From a checkpoint of a small image classifier: adamw at rate 0.0016, held-out accuracy 98%.
Rows from block 2 of a small image classifier, named by matrix and row number. Rows with one number within an expert belong to one neuron, the router's apart. Each number is 128 + 24 x the weight over its row's rms, rounded and kept within 0 to 255. All counts start at 0. Numbers have three digits each. After the name is the row's rms in percent of the matrix's.
Before each expert's rows are labels from the 100 images, of 14848, where the router gives the expert most weight on average: "responds to" is what is common among them. Only what is clearly more common there than usual is listed. The data: gratings and oriented noise at many angles and scales. In brackets: how many of the 100, against the usual share in percent.
# router: router (model.blocks.2.mlp.router.weight, 4x192), inputs 64-127
# gate: expert gate (model.blocks.2.mlp.gate, 4x192x192), inputs 64-127
# up: expert up (model.blocks.2.mlp.up, 4x192x192), inputs 64-127
# down: expert down (model.blocks.2.mlp.down, 4x192x192, transposed), outputs 64-127

# expert 0
responds to: coloured (95 vs 49.8); dashes (38 vs 16.9); stripes at 15 degrees (36 vs 8.1); angle: stripes at 0 degrees (25 vs 8.5)
router.0 102:123131195132163106116163141109107107137121096102155132146127158135141140146123092105140085146107129115100112121158079144071076110147165131158090162066156175155121098113119158126135111112138091
gate.15 064:117132115127107143144115128169154152122157116106121109076156166122089149101106127158144159110154104130152133136067196135118142116115109094116124114176138136091156128109136126122119188151134144
up.15 055:098150156120123131132141143166123133123153134087106092089172164120081155081113128146137139122138109113151138116092173115116155117119125091112116111152105139095134115088140137128143178140141141
down.15 053:128107140105139140141148059134133137111087109137129080146141121151116164072091081120101138118120114119136112169117116179124130126133122128131137154115136131109132101100110119085129150120113138
gate.16 073:122121117118101142099118104142158135099180085129123105093175204134112130109119131149144163140146094122129134126072164148143148106105117110108133125164152140126128135097106125107099166147104123
up.16 063:126129139131129132178121120130105103147114110152136102163150133127118121125134077133135128133141158080110108134113088139164108107145136138187091168140168132158092070128104128150174091145129144
down.16 066:133122128125138107145172157150071145147134140145106101115114074109116141124133171113107114133121139109104087130106123137137120130112167127139125120139134117063087104163164134151150139140150123
gate.17 085:138110101124107133112096099175169157100158118143111097072141164112119143102116149149145143090152114118122118125091154157151162125099116113136141083165157133098138153108106099087107158160125146
up.17 080:158115154056138119113148104188121128090130098128116135083129149106175141162134162143112126126129102111071099125165134154101135124108155110126118106096155095127131135127108107110118160157143141
down.17 073:153164137133124083125115093107122091085182124113169141152120127152132106160135097137102110123136107129094162083157142149107113136096085168129129147105152153098166114123109148142177119110164141
gate.18 050:121120126110090162135105145166172143141158110127118096087159163130107159113119146150151152089115086118125130127085152141130149124103124093124137103146153115098131133091142098111114140175131127
up.18 033:123142156149143139096164128114101126171113096132124154111104118107180107136158088143126133133078141107168121122119113137111073169169149162103116136079098156169175108153127109121110131100088121
down.18 035:135141122141123157145120175163129167131117130141074098108165119155114135102128165162133157099152119127118105145146118119171147120167131102137137133152174160151082144094116102125123129144109113
gate.19 043:117144132115085135137111105142170169142166131150121093104125164125122147090135122172135161098141116105153147160064152124105167131114103099087155109151136117131139144104124107112109152145141117
up.19 036:121158134143109133152149089133124145132154118163143083133153165153125170111143106151107149118099133107134158130092105097123152131111129088148171137135124112126150125093143151130125152129123110
down.19 037:124128180138111114081126112079147154080112145128111145117134135107126113118139114139104142142150141128120166143099076174113160117132122133103113159140140106116163136112134099111127099109128149
gate.20 136:136136187092128108101128104118105106110121162137146133131137112120133102144138137116142100142188126108109129167151112182120127097154084155148137165151142136148161121111118116119136133079122186
up.20 159:132138176105137114096134091116116096092120161139142123141140115114137095137136128114144103141179128099105132166150098177119140099159094159161131165142152138151150107108100126134144119084147170
down.20 178:141132138145155114105103129118107128126113149099148185131091097141097140172134147118094075121164135163122142143170139142152121115185124171127148137152126123115163146185122118099112147085113150
gate.21 187:080168103151138107162104150132128157130128136114067090105125115143131125068120156107141130092109113115175116092088122097119141192126141080120141126130114151112090104124175146130119112126132116
up.21 217:166080141112103159094155116128138106133111123139181158145135142102120134176133097156125138163152131147094143165159145167142116069113101179130119115131153096128162151122084094130121147136120129
down.21 176:175096117087108149114129123101138123133121106116145138170125112116153117156155116152164162133145164137102144125126125122149114136138122169105072157098147132166135126114093114137153108118113104
gate.22 078:140119139124112133112109100193167142099169129132117123082160165112115122113087162125108160114129082131126137141094188156118143164117121118127143087134170145116152162121106133097088194142163152
up.22 067:150111115110134127109109091179165142054161134129146133091136172108106082128092185122105123116127119140095159123110201167104118140161128119112145089136178148134159144134113129100085189137186150
down.22 072:109149166127121106096160119112108104101139140130150128155157121119110128132133104176145123153152154108137144164132111165138100118164092143129115123091159155147187122129129134137140119118141128
gate.23 052:135119107120105139144117121170153150155151127123108114094163148121108144090114138147142158089128102124142122112075158125134181118105112114113135082178121107085113143114124124104097165148117100
up.23 041:163135127095135124139130148153093151127097141121123156090109104143137149150100158121106129140118106153119121157142181141161084129050176135108149117113115076102141161174139145101090158155098149
down.23 040:134150125149155105152121172170127138084162128111124094070155121166100141101119117138094132108107084098108111112081127106125122123135152081114130088110099114108097093102155147103132147141164097
gate.24 086:109139136133107128142079148146162117083190116132141121086149164128089141097096142124138155123144115136116154137107163129100139144094077120121118101121121142103122146122119127130095140149150132
up.24 077:097144116145104132154086118150148127083196120111160122080138159150102147106096119120122140097134100137119172134114169135133149152113083102122130085122104130151133130130107156124089149157140152
down.24 072:119136125149093137150156115111146120046155123107156163168153140143123109138152125146142144151143107127159153141114125126169133112121075119145144099126086157171172137128121128132108122097125171
gate.25 070:130126130088106135141117136165164155101162103141108107047137174122124161094132133156151166100142107124121142126083182124130123148159126113132123085131142157144135134106127107090120176139135118
up.25 065:112136127177134128118103113082112094142130128132145121215136088132118084130124119122111122179117154116130120146124094119123138108107138140097099154142099108119129094126145149161174038133131092
down.25 069:109117077162102147103104093105158165146113162123119124130119126118133139122109122128186157092141150141160134120066098133165194159170124112129143134142111127156092171125136148114107095132118146
gate.26 170:096155134179172063134101181095118101130130115126113110155117114124159082138161124089133103153101138081149087086153105099102099133129158137109109143110104127133102092134165144161157093141144133
up.26 191:163099127074093187122159075162135152122130134132144150098138141131092172122092139162118149103145115177101163170101150157155153120127102119148148120145151130129158164122090118090095169114110128
down.26 185:162103133048093134172185062146139128120127130147145110158142142111148125135125093142145141143135152108086116122102083158171123121114109140147109169121166126150138100086108106119162120134126127
gate.27 100:116139148109124121144144111193137120109160099156112117066156137131118108120109140122111131113116096120148125117106150148105123126114125098115146106149153098116129179127130123112103190153152175
up.27 076:110141120159148124132111179076103123136092108126118120147091116156138131147146128123134141146120138093151100106121095114128103145145144148094136140124102137137111086143165136137130087140130080
down.27 089:099131140189120154096092123100142147100114162134132143102127106112119115119139107144171147097160146147186152136090140110170162138166110123117138114153077095158149168141129121147102115096120173
gate.28 110:129114114118112151128099159152145128128149123101116139069136190128114162131095141143114141138123082151117136125130187159115120146087123117114146096155171153111150170122119116092067165132130127
up.28 095:133112126140119153101120155107131103131112086115120167098148236129106131162103131120121134151128076181111136115147150115113136107120134127116108123145170164114156180141135105135110139144148139
down.28 108:149132150099138098120161135106078114114088162123138138134086091098153110147156127124131106160158143113132130151156102152117103101130109164076113121122154137143148106135118118124128143118155147
gate.29 082:106138095121106141109102131136171162100177117126140100097162140129103124092127127157141144098128121118129149131064164138150162140105116106129113105142129140103146131088141111110136146152144101
up.29 064:152126168129161137165074141121120156143100157102128132139101124150108113130119140098157122120129138147106142129184170121097124145103144151129119137099126136138141149151136139149101122103126137
down.29 073:163123124107116143144123142113139087098125158126114128145124092125135067106152121145153160162156182118092124140126131112119163095167075143077116109143131162145136108137121105152157108144137071

# expert 1
responds to: low contrast (88 vs 29.6); windowed patch (75 vs 16.4); scale: very coarse (54 vs 20.4); stripes at 90 degrees (44 vs 8.4)
router.1 116:131058110121131159132142152162137124158086149129105113117108106112132163076123149112104149093120131141169105182119148127128122174147149078113140115142117087114115141132156109140104151138114152
gate.15 136:159102127134145167131123141122149116124118125097171123152148152153130171125135092148134121100135145125093145124150104114086120117102128094180122126087160156148137113107105174129153105141142109
up.15 159:136116114129156134168098121136149140119120124095150125132156175165122182119103107114108096082123124128112143114141111134083145135100139073186148128099139140114118111134139188116137120126133137
down.15 131:162117145106147134125167085108143110099118134082145121195152159114119139142123092110153103158166156158086141155101114124152159076136132144131097137107165128114122138114111151132130121105150103
gate.16 161:132079132121146131126160169141115108168087153126114117134106093112134166103140147091120117107140131127153102171162138148131107156116159091120120149128140086112114120121150114153127139125092159
up.16 174:125176124135109125132100086118143148090171102130139142121150164144122093154116108164134139151116126126105155086090117108130150101141096166136136107129119170147142139134106142103127115131164098
down.16 163:090124110129100130135160156176144138160142106132117129077117118143095147116112132159058140101068093136157116111122150140096089164143142074164141118138111094130096130142157107098108176135133153
gate.17 060:139129131088108127135114093154121142116165072159141107112155177132111119140113133133135127134118099098082145117108136143131130082117108146153111124139149165141158129094126125083110169134131113
up.17 039:135123092109131109146115123106168138106143145137146141145134114121123084146128105118163140144137140180108149133106108142095149117177127147146156087152112130132135151129126123150164125120153193
down.17 044:160097129140128164102141121115120138149112152111144128163106116127123143136148118107159072153130145170104150152201126098157131124145122178140103094134143105174121173134104121134130108114123135
gate.18 202:136088134115162123152153174144116116157092163129109118128107091127135159107149154084108111094131142125150096149161142129135115162121165092118149130138125082118106133134154125157124137137091159
up.18 218:136089133112159123154150173145112118160091165128109118129105089126137164106150156083108113097129140128149097150163141126134115161122162095117150131137127082118105132133153125155124137138089161
down.18 174:164133157126162124118100099086119121102115145130136129167137142113164107139144119098208118151190159117110136140139112123163164101112111177093114132123148158122167130116093141153146089125121106
gate.19 146:118109115138072175108112128139140164123132100111123149108130139114136139141123135199141173114086127146141156103068157084135125136145104107117122093124107158135133143136127118114113144124151144
up.19 160:141144135124185092157122118121141087122142137144153098148131132156108121112114111063129082139154133103099116149181098163130133111098147138156128169117158115139120094113113160132156107137114122
down.19 137:167106133106130113114146140106098094148118137143148129149125114130129149151139136125077103159154131138104124161177120168138093082132140184131129145119177097112152139167109080117129155132161133
gate.20 080:112110152146139110111094076145117113072165107135160143125165185142125089149116116156128117146125107125112153096114124143099138091116109133146120112126157156128143131135090147103125150095149148
up.20 065:114128124137134084135099067146139113071148112137150159102143166132134103142085129144100099143117093140126150115113156154077146124106132135142136087139141139087174141144103162105111157105143125
down.20 064:124136149133106161080151121118125111167132098090086117152156136082172145124161157121114160162086116117115114119135126076106104145152126146092104109128120167142122122122139106155136141139150104
gate.21 047:146151127137099164117134090137117156100172096115155130140162164138116157152114120188139148147133110112105159142091147135139128087106114125162125118132135143125166123125119129105109158118107110
up.21 031:110123114135130149152111119144159132134107139109141145109106108112132139147130125151086153126119139183151177116112162149145129158164147127131152083159093080078125173164137116154145133139122173
down.21 034:120136127144128141128116130124130128139170109152116168105155133108118191139119140141097163138101114109151147131113162160165115124119118113101142128134122109096173159108122122075115153149068141
gate.22 066:132148133143118089129102102121136115097173097153165119109162165150104125113101103152120124121140106080114154131130122138058138074083115137140140135122138159141154120126110152087122142128117162
up.22 052:130118155136116112124107126152125107109157086149142161120154152142084124122095094104094116102124126161123155128125120147096148093099126133124150105142130136118145148146127136104106172100094142
down.22 052:090144145137129121137134073131106162118150115088120107131146136107105076124168133158077128105120157098128107095124116117083119140107130145130154117127119123166134098113142151104127129125150164
gate.23 145:115119127116179127174160140161117127152098150123101079119108101125144164077142130092125092093120126092144088152123118143118120167136174086129119159090135110105088071112158148135142132144143126
up.23 158:137139130143092131092095120097145129102159103135161176138147159138107098175113122166135152159138131163107166101139136111132139085112082168135132104164131150156166184140089117121117122117111118
down.23 165:102117081133085151121140161163140151135134115114128131102122103137081157117127151190087159112068126148151138119115166111105089158142134078167123126134115109123092133131155119103107171117134114
gate.24 046:137133140142110142101118099149132147079164090112182130100175162148103119154118143153094154126121093111112164116120153142093129092121106125136128124127110137109184114145123155073091149118125128
up.24 033:114118162107181104132180104137150112097147100114124155136177169115142110135126139116129136076147146100120133088127110145122155121136119134133127153155125147090191132140123120103136131124133164
down.24 038:118126185071116148078167119125111145125086099106118171129139119119136109142143139131141142135118136144148089124103153116157084156120126128118133114097118136126138144119184133120067135122148124
gate.25 099:133131141132110131149084098156137107116169112127138117116172157140106112145107089163098125147091110120097137123118126154133138107109102138185136136139134127128147124110102174120125133125108154
up.25 079:114161097112098153097139084133129151120131136112128157130166149127089107129100058167165156128157128135169158151076114145123178111120120114128125144106131161140149112137125129101109155096131098
down.25 081:115161162128147090145129067144116144127151080138106126112175169132163080134127122120123140134079124127101114092091126104145120148126134109103158126132106141104161145119160132136156095169111124
gate.26 119:149089106117089173125143162114132151131113147107125191132106120098135139148107151155119152148145172183143137147147157102163127138164110136113144093161110099111146195162115090152097145118113091
up.26 130:138091111125082172129138164110136149130112152107131193131110115101128135146114144159120153143145164184146143147149153096164127137167103129115150094161108107117148193162122097149091143111103090
down.26 149:128138142129154126120100126117161147096107152118125134153147152118169099134149113131244145114162160128114151138128125091149153126119107146098123138136136155129142142114096141147149094118106113
gate.27 104:128141090131137138128082110115190146080134122104181126145144146127112150149125118165141131144161137132091173149130101154133161105144111137178111151104166160139147109125091135089118124126128143
up.27 096:106134162122108123143157120163057127154149108160098133091130143141121107107124131122099137130091103114170083126085160132108094135103153102061138111147079097141121150125156118122117164132108115
down.27 095:083159154154091109109120148111124113134146096176133158094134135129107148132107110135125142132129105093153140120148116149074100103176118140134126160138143133164128122085105112098149124088101147
gate.28 046:161154125126101127130126077144122131097170096156149113110152179138120137141131136146117131134142111106070163118118127130100151100101116158153133152150133131142155108115088153104124151147118143
up.28 026:125150169126177130142150145159212129154116136102087143119097158146131147129099130075104084170174109142091103133126135103152138125116118140151116178128143108131120122122085153136143130120101105
down.28 034:133162193125143079179116094101102137115105117154128170062108101160120091153112125102122078115125102118137125097126135154075117146166103138122163160125113107097124146151190131107103137126105157
gate.29 109:169112142089170120140146131167116132136113156124119126132099091165149169127138135086099068103169122134110113127154131140181139138117153141142160155146146100131120155151131156126111152138094087
up.29 116:104144127139107135125111117099127129110151093146143118118150173096116099138140127159142173141086124119139141111104137104077110114128110119111091085109130153146133101107118092131141114125182180
down.29 143:109127117111074141114140119147112128147155082130127112105143125119090166115113140172107158114073088128148131131080151139133094138140140066147104132131140117152099126112169117094105174122133144

# expert 2
responds to: low contrast (99 vs 29.6); windowed patch (87 vs 16.4); stripes at 150 degrees (34 vs 8.5); angle: stripes at 135 degrees (33 vs 8.5)
router.2 094:144142073137089121128094090106117144111128140154145154131136114126122087166155132168110132136154161157115161116130134113186170106122086150119162111166090108140153165152128111132125124130092116
gate.15 059:090135133149114128118115121146132140124157100129114099097148169127117130079103102139124142109093115098139101140083134123088136127126124084150141127140142156093111088086122153108108152113131158
up.15 042:130125130132137148149131103164151171084145127124111103115142159154131162112089125147170120072115099126132118126118114125112120171099140074134143115128134131147083091129114176113120141134139089
down.15 045:177067130087156125170149158146125131143098153119124156158104092129158131153173157108136107105113170162141151143149131101156118157099149122114112116142125102146133134149108110124155130134121106
gate.16 045:108117138129127137127131116161138140144170095140098084115159156140088127095101083127131117137116100079137129161097117152113100135088134104135127148121131135105136067102124159120117169152099106
up.16 028:124136121118130141145108102141130162151088173098114140140048094127146118134129173122113109120134158169135117130111159142073148146097175116121147090146103142122126149139152133141122071118147074
down.16 034:125090167113115186156163158133151161124128126087131161102117153143148174157140164129107144104112098132143156116100166098128083158140122124115127084134140101113126141137142121074079148099120160
gate.17 047:086142165141100142131127115151137143127139098129097096078153150129099166102084111157138165089110078099135117138069104118107115144122130098141129136120134152138133100108140142088114148140122099
up.17 033:109115137106118163122136142128138173140111163090084113099095114117115129125098141133121147102128093146144126134087119104143122152157122109149146128163131100081185111130152130127110109114099145
down.17 035:122104124139122143132127084115156139105128147117124134124179163127123180137119108133145147146135157131127130104112126138170183128179103153152127147128120181131166122096136128114142108089129168
gate.18 051:091131142135121136112120106167154136116154102134116115088139161143112146106089102130143132095120086116117121128093118112092132119093132096148111106142149161102126121119106160098113124139158141
up.18 045:143170122139084117077088174101113115141126128126129127153142134116107106134184115184150168140151163132123163146121150139103139120119113161096118148116134123117160115137122055153117140088092089
down.18 051:125129130136155129131160078157118125145125112136130109122110095132145117094151145134144127090103133086151087116130079100099114144184156094137128140119153138153113100115160177102139120146067114
gate.19 169:147134114137110105079135115087095079143125113178138129171127106089159108144150102159166117168139141099120114164145073163140112098138126157107081201123133104161135109110121109145175090128108136
up.19 189:163121103138114116091138127098110075144117109181144132181123109093150117148151104161160119161147155103103121153160078152149112097135132159111076186126141097158135116115104107147182086145107136
down.19 165:127165136123154061101122118108118088157146111150108113141111154094169119121111110099154087111115112091114124148167083143097128116148129161056118133125165104126123120128134134149129138142132139
gate.20 123:138129150114134137117127115124119111136125091127172131149144129145114124144121090136129083148141133119089149177149116181125089109100138150168085171093165120140162118127082128137146111135108134
up.20 121:146135143114141107130103139118111092126137097150166141151153123149111097157134103122116088170145134120091149166162142192145102090083120163147103159117133107138188147134093127136141111136100145
down.20 143:138133120124153087146100110143101113173116107171090091127124115112153114118123145109143118130116126079124084109123101127135141140136142140102132144119139103108110120094172129187138122193115097
gate.21 077:095134118153121121133111098131145126097169102131135104108159177152107156072087069115137111104121110104135138156097120137105126107127132109150129159134147113119123114091138169116114134110145153
up.21 045:137138109133101157113095133119159173088147117101135150115158119154106148124145098144151141095157115125133166158119193151131132126130117112130137118156169112129141141119126142118123131086157115
down.21 060:125164142145147099114118159098107101139103150096124152142143152108145094121142108084127108164148156128098157140146122129145146105119087164109143127129129131058166162150146096180150118098118122
gate.22 056:074128129143112127141143095153138132122166102130101093125158175120108141106089114158132131120110105090137115158077134133085124127097126108136113142115150151090134096079150153099121142139153119
up.22 035:189075170103126150146118187151129125147085135144111133109057094112146132109162154106113149131144112142114124129147150113155115154122149144143114133096160126126115114117115131170136148126145159
down.22 045:149121119094107151145094137127142150135103164127117129143109119138117149118110139135143150129148164138115126133095160144148150131106115127152123129106089173127131111157129119117132107126166075
gate.23 094:097151138112124118133126142155144119142176105151119073109174137133123132081132128111110131101094111050145120113077109146094133141118122103134148110129131126097138093102143146138130130133122154
up.23 082:137107075127127138123128095118130156126089139094142164127074135162124143158092127134109116149155108189118120171164151122125099146129155120121101173120124144151100149137137154093107155115108094
down.23 090:171127149117143102173146144158132096127122102171157108123120126140112174118137131120138097126145132098095124126157134167122095128081113134152128151130164078090151117091110135100133126144123174
gate.24 081:104152138125153114171096138129126165146120147099133093132137126174111125085138132095122103119148139099125169133127147119100177153104096130174150163150103136079157112134140173131128108124110112
up.24 090:111161104138151113155108126113128169144107165092138148142119106167117136131151133102115087125157151151151168129167123116138168154119075134161171160159095121093158142158148166148129116096091090
down.24 084:152150069127147109171092117130139128118128141118124138117110164159129127147099148135123116118163157138089163081113119113108169109144099136118136122138151179117116128142126155124171115149124117
gate.25 110:100115084159117167129144102135157156120125129111101108133128134118110134102107118143120164090087132115140154101082112110093144170130123107132097123113106151096103103122146149139110102130151119
up.25 103:151143191098138079138118124150101099110165106168132103106132136128141117124146133105113108171134105099107090151151141151156095089105137156111154133141155103138147113095128115116146160152113159
down.25 117:109121123151111135134169113130126118170110152147106154131094082105133130128147141122136130128148139132150102133164114120141138128169111134125159119168133105138129153130124110122142106147103135
gate.26 064:107128138140110139119108109144147161144152116101112120116135181120114126098093131154133142122113127119127120129088151138113134151126132109134099137119127159107157108119140135119121145132165121
up.26 042:119130132139126140105146149143128121112095138139124178085145124158117129124089116120122120075142096150122128123134134134134119122151123080132104109178169124099164175166123155109114182095144166
down.26 052:129115179133138122127185115154160107116125122128098150123115135111155125172136137133129155129123114114110120140132157086121077124119144162113123103130157121156108111109128099129114165151148153
gate.27 066:063142110162111133106129111133134134121157122112112105127189152130113132092145124139112142104095125093132129157110112111113129127099109106131125126125125147077142093104116144110130133128119131
up.27 056:119106113131141151132123168143155155137116144109152103140122141141136165110156138138138150083138155100124134098135130088133139145123129135176097139094133154149130086107086162138151117132136096
down.27 057:154116118118122143163094119166155144123132154134158131117091104108120082135117163141128141127155157142093173105164175087118183122108105144144152068172135120104141157135100130161147136155161153
gate.28 043:104147162128123129131151088146143113138158090147102108090128152132093125107114113110129138136124087102143122157088102145091092133108122103131127144098143144105117099098128133105100148145140103
up.28 031:125154118131170114102097143094106100122146116110117123117148126130152148145124128098102095139103106148152121138110131120121134125155146111072146164140081099181115148120135116116118145105068158
down.28 030:118112146120125135180100105153139174095113134133124099115117100134111143078102148108089102149154091148114076157099113176126142119127127101143135126137116116095104122099135111171131148126111053
gate.29 059:087127121149106137133169086124138126105158121118121104101157146127107147109124101165109117111121099104139129154094148109102108131101127112144131136119155146093115088105127148083122130125123138
up.29 053:174128145074127125139096155154122150161082128160156138143098107132143127130117152115165143133150139127110115151140134164143136118140127133129136133124114097180155154127138130165127145136138151
down.29 056:125125122135106136108139152142141090147138115160114075126159138121141106104143105161159164133123132097114066171118122143147119100116133117159105152153152150161099118065089079123177121143143131

# expert 3
responds to: coloured (98 vs 49.8); stripes at 45 degrees (61 vs 8.6); dashes (37 vs 16.9); angle: stripes at 60 degrees (25 vs 8.3)
router.3 084:108167117120137123135113106133157149096174145131109102124127119124130120098108147135157154123132119103122133099099144128145177144124116141125115131128122157103095077109117135127149119128186149
gate.15 071:129123132132134160156109120151134141131133101128144136079186163136107151131130117140107142119124129121128139135129147163150132141097106114138139081119131120102166173135125127103064149144094117
up.15 039:162150141108132112121097151117164092123160132138130139110120152125108137133113164093118128167140113147158169130093174178121125097184128147108174095135115128133156131135139113130130151102113132
down.15 052:107150147127160102135167112133091114110125125116097119156127102110167154142161139120112126088104132097137116093148114107129123158054138141114104152067131127083120130138135155159138128167152105
gate.16 085:117151158114131135117079124140132125092163122126147114078164210147085142124108114131094126113134114118104168139112159170115157120091122115141137114110154151112148145122120139102096159119126142
up.16 082:120166170090148109132083129126161128081162135084136117097131194148093158119098134105130112110163129121114159146125147178102171125130127102145144138111163178134115125122136148097117134102122102
down.16 079:106169147135145115097129127092113130146139110109140158132149123097128098137156138120140113126099150100138142099141087135112102125159102150118121176100122161156167118109138161108122088078086146
gate.17 186:099145092178155122116091110113141164073156102095123140126126124129144114165127146140126134105065120134142141083075132082123149159166154117131112130126082141108100110143156169112135118118125141
up.17 194:162116141102145155122163147114133141122105136082172200138112141155131142185144118124127115128130147183093173123202130126092115124129143146154124102081152146139138145203105144126118123078128118
down.17 173:135120098138101137158136142132106158136135137116157181077089140145085134174144145134115115103147109144154154102148144102107136161092138136105122121154105137143112144131110143104113135093093165
gate.18 046:149133109139116150139121114166146142108119117124154115088152124146121137128118116144107110121136093117122136155113153137153119105125096108154161117157122092146175138142134144126110146151085139
up.18 027:121133137093120126126158127114142137169112162130127143120133145117136129120156094142102129130130122122185101111122090193103157112091145120085154168140129121123145153137164117094076101106102156
down.18 032:138092156113090156131146107104097101117114121127139153114124143134103153153104107152112122167136110149155127181143125134105136099141109139110124119121143125126156134137099097129107133117140115
gate.19 066:141109110150116147117092133157165140100117107124147117103176141140078126138129140136112138135111102124118143130130168133142150148100074124157133117127117121105156139140127135100111160132096170
up.19 052:106167183113098089104157090147062090122168128137102102125162164133115120109110130137132101179121107126145140118097135156134123089143146106094136131146099142145160108136134141116120140130106110
down.19 053:124117101163127143152119119133152119101163130159142110108128145150096123100126095145132117138121108134108130077123087125116113108119131100144129144148154106152097126117120157132150094146134140
gate.20 081:149131163117120127150125119155186152097144124123147140099148155165085144131112092135108123111143112131110153134125149161131139092097100134163169108135129126110164136145089133113108154108093166
up.20 059:104107090170123131095138120089049126119110113116109114152156119090150140146148146139130125132111152127137119106119113114153121121185137117120094171124113156167096100106199133124141097129151109
down.20 070:106089133119107170100127144112134140146102120099115118130100126152111161124085158083123161154131101144170128164093145120161142143117163106096116119111126145080111124135135112128103122120084065
gate.21 043:108125110123104159163119109136120164137144118136158123083163158146101142130116145146093118110106105123154126155098157139143110137101122099150136123126140100110161120129153150095084150149097116
up.21 022:152116165086157129163117155133122127107126134101082122120137125145094147123073121119147115129145113150097159102104158157157118116145121122126097130103106157118136165145133153150144140124154128
down.21 028:162133119132113140112135119130088099142166144124130137150100149108126157154113100136131103121142146115105109091160098135110130070105116143159128128124159139096132111151113105128160138093197095
gate.22 086:139137142122084127152117124148117137131139139139136116095135139130103143114138123143093131125141100107127155160111149160115138147104109119145140108107122104083180151125122133133095156132110190
up.22 063:143096116122142160125123129126122149122124123117124125130087097131145120144113142143158115119141150149097103120147119103140152117126142133138137143133125175156087118131124154128162112127134072
down.22 077:144094149096142161142161194122127142132139103094121098140098120123158116111128153161143171112108119119135115124111173077175114150116135110131116120127151129150063107116139110122132139149178111
gate.23 131:118169155142112105129098126128147127106144116127143155102141156137094132133111094090098118144144082138121155136147137142083140101110104127136167130145103125092192169146155138104083165080107180
up.23 144:130137142121091111129136071148148122118135117158146094117140154133095140098089061121132105111134088098115126170133093159110136083107102108166113153127148110174144097070116136109134161109127159
down.23 128:147126134110089127085137066145092119129128106129154168115147139083102130163137132170089132130133122150154117178115131187116123113147106149128115142129121116121184158153140093121098156094101173
gate.24 104:105121122168124118143108124166129125118138115167118112085164127107114101090133140116106148127108099115165129146080151157172131160120138095111145100126105061146124135124153109123101156158100188
up.24 094:130130113099114141094136125078133122122138119082143156167113144150126148181130116141133135154136144153097131124179110115078133083132122157122124147160146186132139139143107135128140099089129076
down.24 119:127099077138121162143145147117126163142106193097143145132053073150128153133165144140142137129161158165153144129142124116126142158133148125145120124118114126122096129138129124127117107094134086
gate.25 083:119129143149113141138113100167145122072146116122143106098171140149083133118111095126116117121131112127112150141117168119116141106123093100164148116141134098120183135118124157118120158133106166
up.25 069:149132106099160142146191131169112174136088136125136125097081107120187141125142157133118123080116117111125105095092110141129114135115143108130148119124130113073084133147158139161142127129174121
down.25 072:102151082128106122148088107165135146086145128173128107126122136117147076095139144140126162116125126117123105091100112112093170131123130097121132111136088127118110091134122105115128115142176142
gate.26 142:202153190088157114134117149127094122100144111151130111131131099101154090134166170115149157129122134090088134100151155117159097139157128159116106110106126113134139116099125102173141119167158138
up.26 176:154152148102162087115141150108118135144109133142099119151115097113152090132146150106162136133143155099111082110143101134163109142144152154115112180134137135136087110109133114129148117156137097
down.26 173:124168145145132100087142124116151116101167076140139159123155118131124066174168111153085127117070117117132140100142130115110115116135095140095105122112094125114175147146142142145124126135116132
gate.27 118:095152132171108141120125153138147168100150124122127143096184141132078120119131150191122157065112119154172166101089180104129168144156107093106159079161101140125143142129163136124110136111110152
up.27 125:105156143162139126134099158113167130090163150106114117136182147137094118099123163152150151080139133138145153093129194097136178149159120106110157104152106149143132127120152151132131113112129137
down.27 132:109155146149151096149132066126121108103155131153123115144140098120131083103150117098123092122126112084133138110130085119122173119115105135118137143131086127111152111090129166122132105140135125
gate.28 133:123152128171091125085123145096109119160130130130126158156107126099127093151121104139152161178148161152140161147155082118089127099144094153112110119139110136110108157137093094155118096110139147
up.28 151:141101137090170123174123113159146141099116124122129102101137133159119158104121169114102101069103105110101109108108182126149142166102149091151148128108136110139147121120170166123142148139124128
down.28 143:162094143099107158113146117111145128128088140138157123154120118125150164117120089116158153145149156113092130154160101156170117142146165143191084175075136141150119090127116098111150089125133150
gate.29 123:145145150150109142111123146125135144051155099139143158094165161122095123151146132149137164139120126127101168109117144122135132113121098133122130093083126148101157172117111103151086130138135157
up.29 143:121097076119126130141146094119172116141090171109157100178115144137110156085098092113163107132171143133131130156147081133130167123135148128161122144162152123156118104101087142107166122110116103
down.29 138:124125123128174143156112152145171160125128150102112107101105154169140173111097125109168117073127114129140110126133149103147134155086151108132138142137170116123066109136123142096141151151150116